config = dict(
    image_size=48,
    depths=[4, 9, 4],
    stem='deep',
    loss='cross_entropy',
    residual_init='zero_last',
    optimizer='adamw',
    lr_schedule='cosine',
    final_lr_fraction=0.01,
)
Rows from block 13 of a small image classifier, named by matrix and row number. Rows with one number belong to one channel. Each number is 500 + 25 x the weight over its row's rms, rounded and kept within 0 to 999. All counts start at 0. Numbers have three digits each.
After each channel's rows are labels from the 100 images, of 14848, where the channel reaches its highest value: "strongest on" is what is common among them; "lies over" is the class under the peak. Only what is clearly more common there than usual is listed. The data: cartoon faces. In brackets: how many of the 100, against the usual share in percent.
# convs0: first 3x3 conv, stride 2 (model.blocks.13.convs.0.weight, 256x128x3x3, each kernel summed), inputs 0-127
# convs1: second 3x3 conv (model.blocks.13.convs.1.weight, 256x256x3x3, transposed, each kernel summed), outputs 0-127

convs0.157:473444556500481489476534549496479495477515496480512510495465487492504483516471489492472485497501486483518499495559448489491543440507471523469525497590488511475478487490558524515516540470493511481522471506468517492474503517475518502511551485468504519496524511495503514500484507493494499499491467530449498484537510496498532514504523527501509482462480512509451489504520530518544506489538
convs1.157:506504489482512479463532485500473499460525469476491548501533502499528483514581513496501497521530466500506485505479479488488501533465489496496526502512503512507500484508474480524458527511529506500468498502498463524461507495548497514488470559492499475473464512489472518481484475507509533530516515540481454477489469533517501498467455469472526488506542502489513507496468519556504515542441
strongest on: pink face (100 vs 14.7); beard (46 vs 19.9); surprised (34 vs 12.5)
lies over: skin (68 vs 16.4)

convs0.23:487495531512499486530531522524540521488497472492490501532471497476505504529485504482491499513563481489487522550564501504543521490529502488510496487563504541535536506492545518501509482509531493498488483538493532488522500500518549496535532499518490537506505529518492459475492511537507476531502513450506534523520516514511537546549495463489437521475547508507495512529521535490512488513520
convs1.23:501492507481509511498519461518476510501514468550495547501517511516521509494524531475510509502475506456485532467481446523523490523487483504515491486486489508479501466551525455479469525464512490478466503511503443517482481490561516524459506525492510462498456466508459462462523500508477485513505490502517497525514492523517517498476496494476525522533532491527502484508493537516553511512524
strongest on: pink face (75 vs 14.7); bald (45 vs 8.6); a mohawk (31 vs 8.7)
lies over: skin (41 vs 16.4)

convs0.98:546537461506509484515470500485524520519502543502492503495541522499513533511494477512502530508469524487514489492469523523538476450486517528537423509424457509541499517539444487527489546486531513520483509499501521488532526503456496530514424491524490512499519516518493507523490517512488468501520490502497532529499495477498484502496500529489521500474496521496525512482471459510452509509473
convs1.98:533560501475526515488500487510424481504540482507504514484536460518535501503490518472475495502489486498487520482485479524493472523492491509488500504525463508468476471521509514509504510489518504508468490513488468528495506494506498573473489523513487482500496516514465482502496525515508480542507495536503504461472497545507614506443507490451507536529505518499481473481509573521510519517509
strongest on: grey face (98 vs 14.3)
lies over: skin (85 vs 16.4)

convs0.226:463489497507516490469499491480496513487507464492506533548512488498478520488498497513471498479484510494464486471494520491523492478482484487506463472493471498465456514491496498498489385492513485481536495488481474481508525460554495502467485513494472486502489487505478471482498478503481485489535472449507492497469489482480507496464478414525420502516480508495524494446521489500468505502513
convs1.226:496469485532469479539463529494535510524457522479495470510466498466456522465477483524500499478475523519523486515526536471471531469524528490461530512481534488531483530464475532480538486477485502499523518481511519460532506453480503473524503486481494536533525483516547514519523476483469521502504472474534500519486526474477453515532530529521467476467475488454506519518480453488479468481523
strongest on: purple face (61 vs 14.5)
lies over: skin (70 vs 16.4)

convs0.145:539478476485485474467480488484491492490497532479528484473472484516499470475492479489479464485465492468507516495456499452447474463498520488468476489474470467512474475483474486473492568460481485526526530494500495477467487517425475486472472493504519499495488499500474501502486492448527471485478495526499481523513476491473483480502509589508476482460487462483471483512483476486472486504504
convs1.145:508519493488471503516519465502466587509516489488489501532502486523492519498448505480553543483484503507498513494470500501473506485524483475456507484483500506500520497506512485501546501499513456467471511483504500517527451495491484543495515483509522543476514492509493478478489490462492494524467511498523477500557492521465542531513472511501498518484498508449503502482489524494510521524525
strongest on: grey face (100 vs 14.3)
lies over: clothes (99 vs 7.2)

convs0.178:469478500459476501502485488470513458483460448527473480451495457483499505509499500490467522486482488504475491516465494453488511448478480497467490484492456513495513514527500488495490439501479499473472488480473507501507490453469505477501467505472490497505491480462480446430462479514476476494490478462461516474491507469504480503527485438478438527510518499504469514466495476503481496492481
convs1.178:494519468562484501529453499508521468513462534520504489508457500497439509521492454536440471489477554496470460482449477469495500455538509498489532491506511493509505475485496484447498537505472500520539499497489524494489512468497506491495527511502483502500506488488503527487536516488465475518514468431497495501445532451501455489503566499534503503471472498518521522508515488530502510498490
strongest on: purple face (64 vs 14.5); bald (50 vs 8.6)
lies over: skin (60 vs 16.4)

convs0.89:473501526468500553476496495477482464450522497517489474473437442489487471510498472503462485532517486552501499493523483527474541421482464505512457505473463487470502467504480490488503509470462502452506495516461472539471468486479498467502460487466484528503536506456534489472514489501477476497502470487483485485510503474514518495479503485480500497545499476495502492468483493501458497494487
convs1.89:525453498479501494469509493497516495507535498491521537487503484525516473480487533504508490513498484505491518509527529500485468525510522506455502500519486500461528523519496490497491518571526485506477517507511479527520489501489500516447500476482474466485465520497529473514500447454511470512524514526471489481502499514511550546434509488461476604512495466554504481532501471481494488532459
strongest on: orange face (99 vs 13.8)
lies over: skin (77 vs 16.4)

convs0.181:538515471497489484556492542477478507503495490520514486517476502504542486502497491498520533510483503476501481488489550482482478488485552481483472548460483488584493503551466498469496542478496534479484517509520563485493474503519486511506470490502501470498479581545486527502529552481503484484486491519468524505513508523512496498495499527485513514462473474485464504497502481548494491535492
convs1.181:520561484492526509497508518495445486489528483496488492511510471576529499515472481475486500502497464519485485520487455523505455495524494500516513553498471514512468478521509479514482487491505501490502471522483492534486496519465509561502496516528488486502499518504471495520488540530520513524515501563438497452482481527500569472464486471491506505499511523514463488472535541514488515514490
strongest on: teal face (100 vs 14.2); looking right (73 vs 33.7); sunglasses (30 vs 12.5)
lies over: skin (80 vs 16.4)

convs0.11:520533524521511549563511528522521520517497451509506513518503515483508519530501511494540544527519507543510520511536521528525513535522514516533532538531533529544537506521525518516506472524531545514496477518510524540530495525529525510535536492535496509502518529519541473469525531539525514513513531445499509525533533535529527528506496468481479510513504517504503514524507523511528510505515
convs1.11:501549491476523511472519474500475473473520487513498516498513503532507467523529497482477489516527470483479499500485451520530478519475495522541509500527477507493520457532513471531449507537513514489490481521492487533481509511516514509493493530527494468472480531484461509484471550546531477498498520520450500473481480500521544463489491454488523526522527526539490485481531542530528523510452
strongest on: teal face (57 vs 14.2)
lies over: skin (63 vs 16.4)

convs0.124:469512501519521489486486475466486512506465462509497538528538506499486523478495505502498523474467511490467484466495537498527470499465507489511485479491498509476463512502492490501502404505511495486508504467491473483511542466564498501458483507484478515503495488522479449459476484504486506475526471423509510493482503491488479493489491428503418510520489496495525496449523495502481508502515
convs1.124:494477482538482480537469530497535497524456536483498465507469498482457519466477474519487496470461533520521475513526536476471513473530531497465520520484519487527478523462481527470544480481475503499524517485507528475531502456483506467525506478481494539525535480516540518519536478478468523499505472465533502521484527461487457514529531530535468486464480477465508522510469458470480469486519
strongest on: purple face (59 vs 14.5); a mohawk (38 vs 8.7)
lies over: skin (80 vs 16.4)

convs0.68:467491500486502511443499486504489503498481436487510523531514495496479518472495488513479488472491518513468488478493516490506501504498518483495491476497484480472463508483499492509501381503494468481525509484508485496501527481543496495470501510492491470505481478495498465470495471492491492490503499438521474477483488485484494494447489420523406499537487486502514490455538500511471494508506
convs1.68:493469481521462481536459519493539510532471526477496474507471509467451514465477485531501494475470530513521490517523531478474526472520526495467523512467523489528475528472481522474539486490479496500524521486513525462531506461475497476520505484481496541521524472522544508513527481484463507499504467465532500533486532473474449511531540524512464475471473482464515515525466461493483476480511
strongest on: pink face (45 vs 14.7); a mohawk (25 vs 8.7)
lies over: skin (48 vs 16.4)

convs0.205:481490511511505488483494487445471502480486454507490500515494479491501512473498487509469512481463509483478498462501516480521493449458478488495469477489469489479464520497486498487491431462500518469524490476460487486497523466519483500465473516492473528499512492511487447430494500478482488467518450441471508504487494491483513495521488433506403493477491502494508487454488487507499509501519
convs1.205:496496483542479494534464541485538488528446539478495466505481487470443530466478489506481492506474517525517489506507542495478516471528521483462521525502516500507483529453489520477538479461513517506522509497495521478513502466490508448543495493499485551542508500510526518515534489495482528485504491475534495500476534469471466505558525526544473484483488496465498517504491463479465482474534
strongest on: teal face (34 vs 14.2)
lies over: skin (50 vs 16.4); hair (29 vs 9.5)

convs0.210:498515516463501513504485508462484500478467435527479514493496487489521495490492480491495530491459491515478489497467500509494499468475522485509480519493467496512506505504490491502502419491478512491474503478494516503490508485530493486498465494490480491505506522501509441404486488497493491482487469433499522498503519473526452495528497425485404501514519463497509492475515470520475502523492
convs1.210:507502467517485488535477518490531477524488552490499473508481493498455506478488483518472486476461539502514479508508505493497491474537532510480513519472492474520465498459480496474506473506487506499526510497501548502509502472474496448531506476466490522515533460516537516518534474465466519494518470447491489534468525464491457519527526508534481514501484470505517502506472450464485472489501
strongest on: green face (43 vs 14.3)
lies over: skin (69 vs 16.4)

convs0.126:480486556491504485489562488472480501489512510504483503455473478497525479513511495494488480539545480489529499488572481498519550487474480486491466499470523532475483480492479498482520554486500500483515504536471469486480492510469546487492486494476498561498548548490487513505503515484495521483505492564476553500526505524504537509479504531508552503483486496474483493529484561473505497492494
convs1.126:517422512479477472504504528505525494533509443494507548498509492476542503466514503517510500494476489498490494525530502483481500514503542495438501505492504489485491521517473475496495532512501498505469534498518447507534481493520513499469495471490487472529466507526543503512511467504489551523509496551502502503504464531510558508443501496476504550481507475537524498529453466488505474513504
strongest on: green face (100 vs 14.3); beard (80 vs 19.9)
lies over: skin (59 vs 16.4)

convs0.249:518509460481491553474445483477513490486487512519482480469492489499502503513488475508482508496466529548514494500447486520500496421476501510520436522425435477498507502523443489514484532475487494482490515485484478537490500512488471492496425487492492484496510486475545482479498490497482463492493496498491494499490498469504483486473501515477510483531499496500502503462482443517450497497470
convs1.249:528547487453506509482494468513449495504571498509499512493515482540506490490503520516475490513494507500480532489492474535498466518503483517470513501526450509446471479524507487486487539505526489502474494513485494534500512523492488560455488516502495479505492525509485467507516513475496456528508500540471488465467530528514567529437528483447477570534509494555475457512515531525500498506496
strongest on: orange face (90 vs 13.8); surprised (32 vs 12.5)
lies over: skin (76 vs 16.4)

convs0.31:464455498493490467511498491438483476508495478502481486460491481493473517504496512492468504476459499460464486469469533437503486470429479492462468463476464516478493508544472495479489450500498486480523478467465473470507494454484504488463492514482494498504490466489467478488480467498470492454514466489476518481466494469474497509521479450498486514455480540505483516470488492513494498478506
convs1.31:497514487558475482529457518493513490494426522486499520500476488500446519505479453553475515496494527510483460501478538469502491494538495504473514519528527484497503512458472524488547511460493502523500486485485479491494507499521520451512501509511494514536447524488501540499526526506497533501506471488526488471468531450496543505511555512537489498459464517467496531501534507497472495482519
strongest on: purple face (50 vs 14.5); bald (37 vs 8.6)
lies over: skin (62 vs 16.4)

convs0.82:521514454511505505484463476481521521511510553507498494498547517500505537503494473514479522491472533506499500505463488523547477438489481527521414496436457506485486527520453485536490547485537495522494501490467475508534532502458499541497422500526485496505511471508508517509488505510486470509524470491502532529480487475491479510506495513497501509482507517502524506482475458512458509496492
convs1.82:535553525498508503511488479528429481484510506515508520480516463484542517498496484489473488490503503481490471514496527500496500528496491498485506478552507509493493508508491521502517541493509501503447500484496459496494520472516499575467468519500491466497483542497444509480506507503508489536493493529524499464470487537508614522455492507455506516502493527456495496502523571525515519527506
strongest on: grey face (84 vs 14.3)
lies over: skin (80 vs 16.4)

convs0.39:526498481520500529475495481494487498517476476536489501480552496507502508474494517493468486484455526528506480455475555497510493498455540496502484498457504476499492505515462501508513446503509501522522533465528498536502541501468479524467475514514494495503495496530515418468479506481484506484511497455537504502487476504478487502475487420503446488569469461498516500495474496534491516516487
convs1.39:518522493483477494550463477489492495514502482456499494517460491457503497461488482500493481468473518534496462523496534465465505511509495521443496514515516499522462523487483537487560505497478504492492509462501496456509527447492486536497504524502506510514492532513473518528526500504469459517504457505517502451477517538480559508473544536466480505479463491482509503496501532532478521505505
strongest on: teal face (45 vs 14.2)
lies over: skin (59 vs 16.4)

convs0.16:468464472495489481490484487505517485540516534477506487512581526513499554501489489511489551489492547484466474496474497464559468485504486542452453488464479501490498542527479490566485512488548491501495498499477486480538540473467506531506449500468493454496467472484486505518483476512505484516509492487487542476473487475487483502466500514501502514488472512506483512468493481505466525497506
convs1.16:521509522486507504488525475524450508470513477550499520487521471485559515481538502473478489495506512450514497513511502528497503520448484506499509479520506546521493471489495530495518525487526489482436498492496472487492513450510500585482463509497500476489500490485443489456522486504516514532489509535517501509482465553504539508464471497471493467517497515456479497507511537516559521550489
strongest on: purple face (100 vs 14.5); beard (94 vs 19.9)
lies over: skin (50 vs 16.4)

convs0.102:491525548504500476553533570483464533492470503498517517529486497516484498494513526499487530479514476481471514495532519492505524536478513492515552496552535525502430520477533506503504490516511523473534495498513548476497512465471508515496569508544497525499519518510495521549481503499510522472521473545523502521486526501495528503530497523497477507512508536539512497496512504519551504483553
convs1.102:500496508482556509476529489486478490471506460473497493488515499536542485537544513477534481493523446520530516492510495507520494538439486535528495488471478534522498488536514549519521483517505515500476498505515507485514546486464539524501499514519505478448524505480505502510458524538498483495502498525494476525475463514523493488455490512493471489502520514494492516459492491508489499508473
strongest on: pink face (85 vs 14.7); sunglasses (29 vs 12.5)
lies over: skin (55 vs 16.4)

convs0.46:507491535465468473560465552471506499480496493474481468435459478490488470478480490470500518495522476472455498528467519484463537483470506490500539499559475498535486546502534518471499529495509523510502478502496521475479480460484488494513557479511477480502491505521484479483503501476475483475492484489491491521495515459498490499564488500468515506462529558521482500487492467525536501492516
convs1.46:494529479511528500452526503475524441461473494470500542500507509528483490542530501501484489504510452512506499501502471519518470528494487510549482519529483518478521470476505509511471460488509532502518479528474456527479531549556530438515502525489493488486458511477482518519497487489517549478533537496474443482477513467509496508544481474566532481512523484483509507486514512481479503479483
strongest on: pink face (100 vs 14.7); looking right (79 vs 33.7); beard (41 vs 19.9)
lies over: skin (74 vs 16.4)

convs0.254:500519533527513555518515531516529538519499445506509503515510521487491515539499502491529514511528510553513516526530491542526520534524490530545528519533521535512516497512528514531497458525531500524491474518496522552531509534525528512521526489552493528501522513522558477460506530548529513525512542461525514536521511527522515526499493468474476512522516498508516506535524526496526508499512
convs1.254:505525511494512508481522466510469496492509466527501526503505498483526470522521541477477487525533476477485533489478454504519496515478500510527505483532504516487534465535523480525439521538519506492479509499514464523495520508543504533468499539516499464465475537492473482471477505488517461518499520524482499464495471528515554511478490468476538528520538504521493492486514545533532503529446
strongest on: grey face (71 vs 14.3); beard (40 vs 19.9)
lies over: skin (62 vs 16.4)

convs0.168:528537470509544470492520505500474517496507538489496489491513490520486483514505526488492470489488489477529502502464481538471487520469479513563468500456500491446536447463453495498473547531517495536517503487483445476496536505472502504486504478529491527502528470497486493512488509516511507488554518504534481550492505484508490504500490547508508497536534482490597498494479496486470516491487
convs1.168:509486475512480489526488463506454467498490480507497534485471493505528493523494487528485495506508507499481477494484498473496506549516492501501503505508509473522486482497479473505476531507483510504446513492504475506497499508507499542450500519505499451485493511486466509513476493481508419531493498514491517492496491517532533504431509502482530550467466502574509509486508535530511521517492
strongest on: grey face (77 vs 14.3)
lies over: skin (56 vs 16.4)

convs0.60:542570491551554489500500505505496529490505536501528529532481506487497492494506495501506504511520483494489487505488511551482495490514477484596477484508490506486536457485501492484491515504533499532499486510478478491509501483493502511509497492556487555503547488515495499542487526513511470514575514502519479577513510503508500517485481518509492510490525482488590492498489498482470494495497
convs1.60:521545486508484488522491469501446479494484494504507531490483480505529501515467504515499504499509511499479502492476491471499505538540496504508498495534513466516490488491479478516491522510485518505458495481489465516493498497512504541455501536495490468486466525499462498505479521505522430529500485515509495461506479522512598494443507503486524558481473521543497502485533560537507527513500
strongest on: grey face (98 vs 14.3)
lies over: skin (79 vs 16.4)

convs0.125:541564493561555501502501505500496552494491547496519525520487510482498495499499492504519506505509489500485483491511509555497495496512491505588464489491494515479524443486478493484490527503540507526504488503488487500510496488483508506507487491553490552505542494524504478528473519516518485509576500479524485550527507515510526512494486531506487506486518472497598498502489502507475493498496
convs1.125:521541493502488495513496472506450484494488494512509534489496482508532502514474513510497500507504508495477515484475492481498500535526499503504498490536509477502498488500487475513488525507497514510455496491491464519498497498517500544448497535503486459491462529501465489501484518502519436530501488523516492456502481529509609498440499504477522559494478516543498499487533555535514525510500
strongest on: grey face (97 vs 14.3)
lies over: skin (81 vs 16.4)

convs0.30:481500504496501495440510475508471502502457440484494530512515492499512494452491496495499480476472503499478484468495498497491490517490519473489509491489519474491468491469489492498518401496477475485495516486527497488480517487547476492473502498474498484506489489505472440424478478474508518495490499441519479479509485512490477491491494429507418484520492435500516486485530505507495506522497
convs1.30:500476478508471480528469523489548506528488541471495478507486500476456516461482483517500490476465528518524488520524530487470506482518530490458509510465503484517466529460479519471530474493482499498523523491510532477516502465475490462522508478473497537520532480516539512524539465468462513491508470462520499528492521479481449514534525526520465490492474466476510504516457455483479477487513
strongest on: blue face (39 vs 14.2)
lies over: skin (55 vs 16.4)

convs0.183:477460535506509454509534485502503494497507448472504500457494497487492486462506511505497479519491485457531493484514496482491523543477497481457562477509542482480510496490506508458511576487467489488489520497516473474463535508439500498498557495465517503498484462493475571537499493468506528480490506503531494492521509529491500477493538506511540479538474503488500496534457538499523482493494
convs1.183:513503468517503487507484510533493528461481512483499497505508461479470488506534485509532533466518527495468478526468515506510499517478481507496537543495502497516468484468469492510497487529496465485475500509506550519500488560427493509523484470518499530464495551475487514487496490496521461542492493446460506499503503481488441479517501503520514514453488544501484514461517466507505521548472
strongest on: blue face (98 vs 14.2); beard (44 vs 19.9)
lies over: skin (87 vs 16.4)

convs0.74:509527529525512563552510530523522528504498451507497508515502517486500516533500504493521535522533505558511525529544511543525518521529503522536520529544525539539515497506535517524503473526525528515494483515497521549532507523530527513534528495544492527501518524519552480471511531543522504525517521453518508528525522528522526525518491466481480514517518502508507516532526524493520504506517
convs1.74:506532499484520509478525469508473486479508476527501533499516500513527475521547535477483493525526474479478529481480461512519481524468492516526507486520485515495521471543516473520448515528517506496473496516503469521486510512537512533473494533513497461470476512483468483480478525513521473518500519522472500485491476525520537487476481465476534528528542509539491483485513540526533518522459
strongest on: pink face (64 vs 14.7); surprised (29 vs 12.5)
lies over: skin (67 vs 16.4)

convs0.235:485496536517486542526501533530539519493499511499496501511494507484497502506499510494493510534551479544488519556546486512514558519543477502501540504562525529544510549505555528508518520515532496500478486551485557535516495502496518510535534500546478503502484501501538499513498527519520499530491511468504498508535511520496527531542498470482512511514536555529489512531507513497541496494518
convs1.235:502546489470513515478528482502488502481525465505500531510529489516504491528547532466524499525523466497494527506482473529520479530438489509524525499518477552485522471538521505519478500525536502491490483528502467527477479511536514547470497537505505479467466516476487477489474509515522485530505516557473496492513491527520507487479465473475519509516537521521489485471498508533512524528472
strongest on: pink face (100 vs 14.7); looking right (70 vs 33.7); surprised (31 vs 12.5)
lies over: skin (76 vs 16.4)

convs0.13:494467499489498556483509480497508477522496484522507450432563476511503485530500524488471479503471512552521511468476483510485521528486516522465504498461535497481517450490470498528491517517455469512484507489505451547479503533452490472483493489465492451491491483469560496490515467512506531483482516478513502471510491516509495493459517477485511488551441453491507504483490497495511510491487
convs1.13:513468499451538512447531492537464467502531481493473514502513507493556439471522523481415466512535492517496533495512514550507475499467470513491504542490472509486535496546505476520495492544515530521492490512498523506491516511494479557490497477514492486486523496507480475525493488467496451529506532514487525496465495548509465509490502525453487526538492504545456463498479503504489482536445
strongest on: blue face (95 vs 14.2); beard (91 vs 19.9)
lies over: skin (55 vs 16.4)

convs0.234:537543505527513519554505512503510531525483455512493495485528527488499513524490516480540527512497502512524514496509495531522499560494515530543538536494544527537559504511490523521500461524557535533496483492516496521525518540508524525518526489546503516494514519527516482459512543539512530494512526468535520540525513534520497528514488445482463509527514508496512520529517519489527516492495
convs1.234:505541486480505519503512475513499480483509511519497501496504485539497500510529533503469508544502485481452530475466450529510482486465485501503507519538480502481484453535515448514481512475530513492479481540505536539485508520484498504501494499520493504502501538490471483483503520502514454502490515517485515473469503502506528485496489491487543535531514530566477485477526497514538522488517
strongest on: blue face (61 vs 14.2); bald (38 vs 8.6)
lies over: skin (49 vs 16.4)

convs0.83:452486477487466495452483499502505492463475428467501480499450483481487482477493468511470484490529504500488519516480497483468506472501474484493480493506468462473496481481509493482491422461488478453511500493471490488477503482493470496489497493513485483504493458492488477462495482463495475499473481450500443470491497469499510492457479465508404480518506488499479490479493485495450490504499
convs1.83:483464488519472493521463529485542503526464490492503497503489518467457510463497506527526480488474511525527512514533542494477532469497521482480527512460518505528487537497482527470537495494498495506523518489512505473535474458470486492555502470500487563514529474515547487513505480486481510476512484487507509539491515484468415510543531510520458459489472486465497512530479467475473483482503
strongest on: hat: no hat (92 vs 60.6); pink face (64 vs 14.7); bald (48 vs 8.6)
lies over: skin (69 vs 16.4)

convs0.187:525524528536506542569515529525539525508495475505504504524505510490503517528493507498521551530525499541518527513555502543531513521531507525541510533536538535539530495518526512520513501523529548519495497525509516535534503518526534511544519496541491538500524515513539490466517540538527507520518516460514510530538527532523533525522500483487482513513506513505517511526524526491515512500513
convs1.187:516541493477527515477519487512473487473508491510501528500525492538514482526543535480489495526524462492472521482481474525521476520454483510515525515519474524493513474526508477530457499525526509499477481530497486531479505526516504532488494520524494487469476522483467496493468538538529481516495520529463506481488490513516535487486486467474537539539538535541475476472517533513521526525481
strongest on: grey face (52 vs 14.3); beard (42 vs 19.9)
lies over: skin (68 vs 16.4)

convs0.203:536520456496478492540502506484460523503509492476506495487489517507562498497490482496508484482468505483505481480496570502476464491476533475502458540448499488559493465513451462464503511485509500495471486494499518482494475515537487533477471503529533475502465546566471524496500520489501494478485487504484521517511483520475513510458473506496483506459451463479457511485482480516484469528470
convs1.203:515519492479530501485515499489461494475524469494487511505528488599531490526503495472504501495497472504506490510502442526520473516484474497523506548457463508491477469519501477495475502492488499494486471521479467530474502506482500563492488529513489474503499480501452488521514507518508498521524497543457500494493474540512545462454495458477497509513516498503472479486541528517501526515486
strongest on: teal face (100 vs 14.2); looking right (80 vs 33.7)
lies over: skin (79 vs 16.4)

convs0.152:521523486521477449567473513524504530507531512482516483539545537523522523493480490512482550493516534440490493489460515507528492478528518530512470516516497482539460506520514493539485517477533510505497491510483521461524565503488476560512483485526494439494476506537480538546511529492497482521496478498497527524495510498500520507483501551493514493461465502498489481479481459512486502502521
convs1.152:514527490477554495479520470525450473477547477493493528503525476543556477530522495469493482471501489512517486503505486524497477537459478504512528526480484517487508472529501519512492526514505509497472488519482477515474513503524508574476489542497490477465500501483447507506491507523504484548506502540464486489484488557521520481445489466457504502514532497482482498465500526540489534546461
strongest on: teal face (95 vs 14.2); looking right (82 vs 33.7)
lies over: skin (80 vs 16.4)

convs0.180:499519505473512512484505486471498509500502424514495526515498479486500502486504489483500514491492490521465474503479502501501501488487515471524487494483472516499496502510485480492497380510500497508480495496502498502513490474561521483497471506481489490504504531485498456453500501525474473486507497411510528501490513476513455519476486414505419519516499466493509507474530501521476495507478
convs1.180:508462478527474463522472544501536490529476534487499475504468497463467509463475469535482497472474528499498476523524518460474508472551543502452516507480522466512474515467458503478521488498480487502531520475510527486526494476482506461519505465473484515523525478514553516506541473473473531511502475468517492522484519465491461518532529518513480504465475479480510520529471450466489461496501
strongest on: purple face (57 vs 14.5); a mohawk (30 vs 8.7); bald (27 vs 8.6)
lies over: skin (74 vs 16.4)

convs0.228:489487499479499498497501485474497475515478451509483515466518484498487511483501502494497528474483510495482467496466511468505489517474504487496481483472487501483478509513475488504495389502483483501467498475487490494509504479562485488483474509467510487502493493479499450440479486501476502484491492439507518485481507488493486490486466386499419519509484472496523514470520490506473514485490
convs1.228:501477476530469470544466530502518488523452533487501469501463498485448513486468463543480502478461532517502472510518533471469503471537517509474513512492512479523485513457471532478544477482475503505521513491496526471516505464482511459529500475478491520520536481511531524516542486474472527502503459456516495517471539454492477513534548531529478477463473481469513516515479472457479475485512
strongest on: purple face (65 vs 14.5); a mohawk (37 vs 8.7); bald (33 vs 8.6)
lies over: skin (70 vs 16.4)

convs0.250:515514512520492452508516483466473509482503507492510454433478504526500486488478492470471479494469490456501505469503451487477490473481486471524460477490496483497523489490480477482500565484486493513491488485482505457474513496418492520483474479501507587492530497524457506472474528462506492485504468518494504544494493480491494487502485536483424480454500482490488490502474504487481493505507
convs1.250:508522479489493530512516485500473580487509489516499499501496502498507520507503534492565571512477503490508522446477503489504505491507487476505511483479509505502490498511533492492516487476504432498502497490508496487517447482486511520484515499495525523474515481510491456478485533513469493511487497504542493515550512518482511477494481523501498516508514505492517495499502535513513519488536
strongest on: grey face (100 vs 14.3)
lies over: clothes (90 vs 7.2)